{"arch": "mobilenet_v2", "model": "sound classifier", "dataset": "simulated sounds of rotating machines with and without faults", "train_examples": 39062, "gain_aug_db": 10, "time_shift_ms": 100, "n_mels": 64, "hop_length": 160, "input": "log_mel", "spec_augment": false, "win_length": 512, "targets": ["speed"], "num_classes": 3, "norm": "groupnorm", "hidden_act": "hardswish", "weight_standardization": false, "drop_path": 0.1, "depths": [2, 2, 7, 2], "kernel_size": 3, "stem": "single", "expansion": 6, "widths": [96, 144, 216, 320], "loss": "cross_entropy", "head_dropout": 0.2, "init": "torch_default", "residual_init": "none", "optimizer": "soap", "beta2": 0.999, "learning_rate": 0.0045, "beta1": 0.95, "shampoo_beta": 0.999, "eps": 1e-08, "precondition_frequency": 25, "max_precond_dim": 512, "merge_dims": false, "one_sided": true, "adamw_lr_other_params": 0.0027, "max_grad_norm": 1.0, "max_steps": 11500, "batch_size": 64, "epochs": 18.8, "lr_schedule": "cosine", "final_lr_fraction": 0, "warmup_steps": 1150, "weight_decay": 0.1, "adamw_weight_decay_other_params": 0.05}
Rows from block 4 of a small sound classifier, named by matrix and row number. Rows with one number belong to one channel. Each number is 50 + 15 x the weight over its row's rms, rounded and kept within 0 to 99. All counts start at 0.
After each channel's rows are labels from the 100 clips, of 14976, where the channel reaches its highest value: "top examples" is what is common among them; "loudest" is the band of the loudest frequency at the time of the peak. Only what is clearly more common there than usual is listed. The data: simulated sounds of rotating machines with and without faults.
# convs0: expand pointwise conv (model.blocks.4.convs.0.weight, 864x144x1), inputs 0-143
# convs1: depthwise width-3 conv, stride 2 (model.blocks.4.convs.1.weight, 864x1x3, trained with AdamW), a 3 kernel
# convs2: project pointwise conv (model.blocks.4.convs.2.weight, 216x864x1, transposed), outputs 0-107

convs0.641:64 56 37 50 26 63 52 57 37 40 59 31 78 50 39 63 54 43 44 40 62 50 52 48 51 43 40 78 30 50 50 74 39 55 62 46 29 79 49 63 44 44 57 66 68 22 67 54 55 49 80 41 57 63 43 78 20 24 65 21 64 26 59 43 37 33 89 62 92 41 15 54 40 63 56 56 59 39 67 29 24 24 71 34 68 68 52 49 54 62 54 40 49 61 53 42 50 45 70 60 57 39 54 57 53 34 52 65 67 53 60 67 54 30 43 49 52 35 36 76 34 24 57 29 54 39 44 68 69 41 74 44 47 46 62 74 31 57 38 34 35 51 43 44
convs1.641:48 54 76
convs2.641:54 34 51 63 39 80 34 41 56 42 24 59 67 58 41 65 40 52 34 56 58 55 45 18 40 60 69 42 68 20 47 60 56 69 32 54 79 59 59 60 82 39 40 54 47 62 63 45 38 82 39 22 42 63 47 59 55 35 68 57 54 33 23 64 35 35 71 46 34 60 31 33 15 50 56 46 21 32 24 58 45 71 54 69 61 30 45 57 22 79 73 45 30 75 84 51 70 52 55 73 78 56 54 64 56 37 74 51
top examples: speed: fast; turbine
loudest: 2000 to 4000 Hz

convs0.438:62 53 36 37 45 53 49 43 63 45 39 26 42 50 50 68 14 46 56 45 73 23 37 51 57 42 44 73 50 71 31 48 52 63 28 56 50 19 43 46 61 51 46 47 42 40 68 15 48 60 52 28 42 41 50 28 53 46 42 24 62 50 28 20 47 61 57 56 38 28 49 38 61 48 65 27 48 44 21 25 59 33 42 86 71 42 37 56 67 63 55 50 45 53 52 40 53 49 70 88 44 60 54 66 23 46 40 73 45 56 30 45 68 71 17 42 50 62 48 41 31 49 61 58 31 43 56 77 64 35 36 75 65 66 63 46 62 58 75 78 15 48 43 43
convs1.438:32 33 56
convs2.438:38 42 41 64 79 71 68 46 71 46 33 44 53 55 30 44 68 23 39 49 45 39 60 51 62 34 34 69 69 39 52 65 36 52 30 60 66 62 57 47 60 58 53 64 48 76 35 62 42 81 80 34 56 26 39 63 52 54 55 59 75 63 43 30 41 57 41 49 49 47 44 56 35 48 41 40 27 37 23 67 58 00 33 40 50 18 51 40 37 54 41 69 56 29 41 37 67 48 62 45 78 52 65 39 61 22 33 56
top examples: conveyor; speed: slow; thin (high-pass)
loudest: 1000 to 2000 Hz

convs0.622:61 39 43 66 81 63 37 65 50 54 40 47 68 61 57 76 50 65 81 20 50 41 47 57 43 50 62 62 57 55 33 43 25 26 27 58 57 41 41 42 47 46 61 43 30 67 74 43 59 53 58 24 42 50 59 60 79 40 56 39 70 39 49 07 54 22 70 90 51 29 39 61 44 62 49 48 49 54 33 33 61 48 54 21 45 31 62 66 56 71 37 64 36 42 62 47 40 64 52 73 19 34 45 72 47 38 51 68 54 52 54 28 37 53 50 54 79 60 57 55 55 32 66 49 32 50 38 73 64 23 51 33 25 65 57 48 43 46 45 42 30 45 71 15
convs1.622:32 60 35
convs2.622:45 52 41 59 45 45 22 25 34 29 61 33 51 58 50 55 49 72 94 46 53 47 79 54 35 35 30 13 50 19 55 66 63 50 40 32 25 58 68 41 42 32 46 54 32 59 38 37 53 47 38 45 51 36 60 75 28 77 48 47 34 73 54 49 40 72 49 60 44 42 22 49 53 48 72 53 59 61 45 54 79 67 51 64 27 45 38 19 71 59 45 09 24 60 62 76 38 63 47 53 53 39 26 58 61 67 49 56
top examples: speed: fast; fan
loudest: 250 to 500 Hz

convs0.669:54 62 48 44 38 62 43 53 75 65 53 46 58 53 68 53 49 31 57 49 49 42 44 68 39 70 54 36 38 54 64 49 48 28 79 26 51 70 49 73 51 63 57 25 44 55 23 62 51 31 42 55 67 73 57 64 33 28 45 47 42 20 51 77 34 68 70 39 48 63 45 49 41 40 60 39 60 35 51 49 37 52 66 44 33 66 53 21 49 52 56 13 73 44 24 61 29 47 62 48 59 42 60 40 63 55 53 39 39 38 42 33 06 21 61 43 44 39 46 35 48 45 23 28 43 44 38 10 33 38 31 48 15 30 46 39 47 22 43 22 46 38 48 26
convs1.669:26 53 60
convs2.669:59 50 51 41 42 67 62 34 43 66 59 52 70 61 36 57 19 30 46 45 56 51 48 51 67 55 60 52 31 06 45 55 33 35 24 32 60 36 60 24 84 68 31 83 38 31 56 75 33 54 32 61 29 54 35 44 38 52 45 43 77 62 50 55 51 59 46 61 56 49 57 44 29 43 69 31 60 39 48 62 72 46 29 70 43 39 51 40 49 52 08 36 39 46 52 41 52 55 24 23 16 34 50 58 44 54 42 26
top examples: speed: fast; conveyor
loudest: 1000 to 2000 Hz

convs0.359:54 40 45 16 37 42 61 42 39 48 65 84 46 46 43 39 46 47 36 43 62 57 37 42 43 33 61 40 69 38 53 40 48 85 61 47 43 67 61 71 41 31 47 38 43 04 41 44 50 72 42 70 46 53 38 56 41 39 44 46 99 73 44 51 69 43 33 61 35 26 73 55 55 70 54 48 43 45 71 59 42 58 48 61 53 09 44 42 45 84 54 70 48 46 45 19 63 34 51 44 32 35 39 78 46 61 58 53 49 57 54 42 43 28 37 55 08 70 48 35 38 48 76 61 28 59 14 56 43 29 53 37 59 51 57 46 51 40 44 50 40 69 42 44
convs1.359:69 55 33
convs2.359:44 43 55 62 47 49 25 58 39 55 47 50 51 50 63 46 52 68 56 69 56 52 64 60 33 45 47 67 55 61 64 73 68 65 26 54 64 63 65 35 55 50 61 39 31 66 53 61 33 52 61 34 35 96 20 73 36 59 96 18 52 49 32 60 47 27 35 58 22 27 42 50 43 60 28 48 38 59 62 52 44 50 32 73 51 55 68 81 43 41 45 59 54 49 71 42 38 58 45 64 37 74 56 41 55 55 37 47
top examples: speed: fast; electric motor
loudest: 2000 to 4000 Hz

convs0.566:54 40 61 51 37 45 33 58 53 48 58 62 46 38 65 36 61 44 43 33 57 36 57 44 45 59 53 31 40 10 51 54 65 11 54 40 17 65 40 65 56 47 35 31 27 41 00 72 49 65 32 51 47 51 47 52 40 76 59 54 52 68 54 78 51 62 56 61 72 53 56 62 51 60 46 32 34 24 61 94 41 41 39 19 39 25 82 53 35 37 33 60 46 33 36 37 39 56 42 42 35 46 26 58 32 16 32 46 70 60 63 40 53 59 44 61 51 41 75 42 35 40 43 60 69 71 31 43 37 38 45 53 61 63 37 59 65 43 69 34 53 41 53 49
convs1.566:33 62 34
convs2.566:27 47 55 58 34 64 56 55 95 36 53 58 62 49 59 61 55 80 46 29 45 60 45 53 30 84 25 46 67 45 47 44 50 59 55 31 51 39 71 43 42 39 66 66 63 66 70 91 73 61 46 54 61 49 50 71 72 67 68 49 26 07 36 34 16 34 73 12 46 53 40 40 29 64 22 54 31 44 50 61 72 55 29 55 57 47 22 59 43 78 40 42 34 57 54 44 84 61 54 57 88 47 47 58 26 45 47 53
top examples: speed: fast; gearbox; turbine
loudest: 1000 to 2000 Hz

convs0.667:44 17 52 27 45 45 66 54 46 41 57 74 39 34 59 48 75 53 46 50 44 52 61 34 11 26 46 47 68 30 66 38 40 61 45 53 66 70 37 57 46 26 42 32 55 05 63 13 20 77 61 51 55 50 41 66 60 40 41 42 71 65 51 27 41 67 64 41 51 50 58 66 51 53 48 53 59 47 76 28 42 31 46 50 48 10 46 55 19 74 51 32 54 45 59 46 68 09 57 53 60 49 33 50 49 33 65 65 39 47 40 42 37 60 31 51 48 28 58 63 28 29 49 60 47 56 44 34 54 49 63 44 47 39 22 47 39 49 49 28 36 63 24 69
convs1.667:73 56 40
convs2.667:30 27 49 72 71 58 43 41 42 49 36 44 42 50 64 45 41 44 43 52 55 63 28 29 15 31 60 39 58 44 69 63 56 45 29 78 39 68 70 30 66 67 51 55 22 42 55 63 50 46 48 31 64 60 33 06 35 39 69 41 48 26 30 41 45 33 37 72 28 49 81 73 65 62 42 47 67 46 65 50 43 52 44 46 49 46 55 56 54 36 68 44 29 43 54 59 15 71 26 47 14 64 33 38 41 47 36 42
top examples: conveyor; speed: slow
loudest: 1000 to 2000 Hz

convs0.730:49 28 26 40 37 31 26 36 39 29 52 24 45 62 41 25 33 09 18 39 39 58 46 52 37 33 30 55 26 35 63 53 34 55 33 50 31 61 93 73 52 41 50 63 39 64 63 44 74 64 52 53 45 94 60 35 63 49 42 49 46 58 62 48 60 57 54 52 57 68 60 63 42 37 69 43 33 66 75 44 44 60 64 58 48 23 64 70 36 06 54 62 70 78 28 56 49 54 45 54 72 43 32 59 49 40 54 75 32 36 58 51 36 69 49 52 46 33 57 38 63 45 51 60 51 38 43 57 54 70 62 62 66 74 31 50 47 52 46 51 27 43 52 42
convs1.730:46 27 61
convs2.730:35 64 62 23 70 90 54 56 39 44 41 42 54 63 46 39 50 41 44 14 42 71 38 56 53 37 56 51 35 26 40 24 37 67 61 42 49 39 62 48 69 58 45 14 39 36 43 86 15 39 54 52 22 38 67 44 29 70 50 42 59 65 66 49 75 60 39 50 65 50 61 78 53 52 49 41 51 38 58 63 66 37 79 47 43 55 36 36 55 52 92 62 54 38 46 59 36 56 10 25 50 54 65 51 57 63 40 54
top examples: conveyor; speed: medium
loudest: 1000 to 2000 Hz

convs0.147:37 67 58 52 29 62 29 30 59 40 41 49 51 60 52 24 36 43 56 47 15 39 28 47 41 52 43 34 28 57 42 34 17 50 36 41 57 41 45 45 26 43 61 54 36 41 61 75 71 29 59 65 39 66 58 22 46 34 29 42 54 36 38 52 58 47 58 58 32 45 64 51 82 47 43 71 36 78 66 34 69 72 51 58 29 39 84 58 35 46 54 50 51 69 09 27 45 34 45 54 28 59 27 46 42 44 46 16 30 41 37 58 26 52 44 37 37 65 73 68 55 48 57 72 28 46 15 41 52 49 45 49 71 66 32 51 44 66 40 54 51 29 55 43
convs1.147:53 64 71
convs2.147:26 41 04 48 65 49 43 50 27 29 46 51 19 42 72 62 50 68 55 58 38 45 39 43 29 46 59 25 49 37 38 36 28 61 64 71 56 69 81 64 81 54 31 56 49 53 43 63 90 48 38 52 56 51 39 56 71 72 43 45 55 63 51 41 29 64 15 62 55 21 71 42 69 66 64 38 63 20 58 28 54 58 71 46 49 44 49 66 55 61 56 51 37 62 28 57 25 37 48 58 68 93 52 62 47 47 50 30
top examples: speed: fast; turbine
loudest: 2000 to 4000 Hz

convs0.563:59 60 32 48 24 71 50 43 58 38 70 45 68 50 52 57 46 12 32 46 19 44 38 53 53 51 50 57 31 69 52 62 52 42 40 45 31 87 41 62 54 42 49 43 56 20 64 71 33 50 44 59 48 42 33 58 53 43 56 51 88 33 58 42 49 48 92 69 76 44 38 65 48 42 47 34 53 28 54 28 44 61 61 58 61 35 66 82 50 34 47 39 57 67 20 43 50 24 53 74 41 52 27 61 41 46 36 47 51 59 35 46 65 63 37 29 62 37 40 66 41 34 62 49 41 32 06 88 54 34 68 66 39 69 36 62 43 67 49 38 67 49 43 36
convs1.563:62 59 71
convs2.563:52 33 36 35 45 70 39 41 41 35 51 40 42 43 52 48 34 50 68 41 43 61 21 16 41 40 61 36 86 20 58 44 64 68 52 53 67 66 66 43 69 53 35 67 66 72 45 63 32 70 62 42 69 76 31 67 46 55 77 68 99 31 46 68 64 45 48 76 35 59 69 61 70 58 61 62 47 23 32 60 54 40 47 66 52 69 39 53 47 59 79 50 37 37 49 59 47 57 53 76 85 46 56 53 61 57 73 33
top examples: speed: fast; turbine
loudest: 2000 to 4000 Hz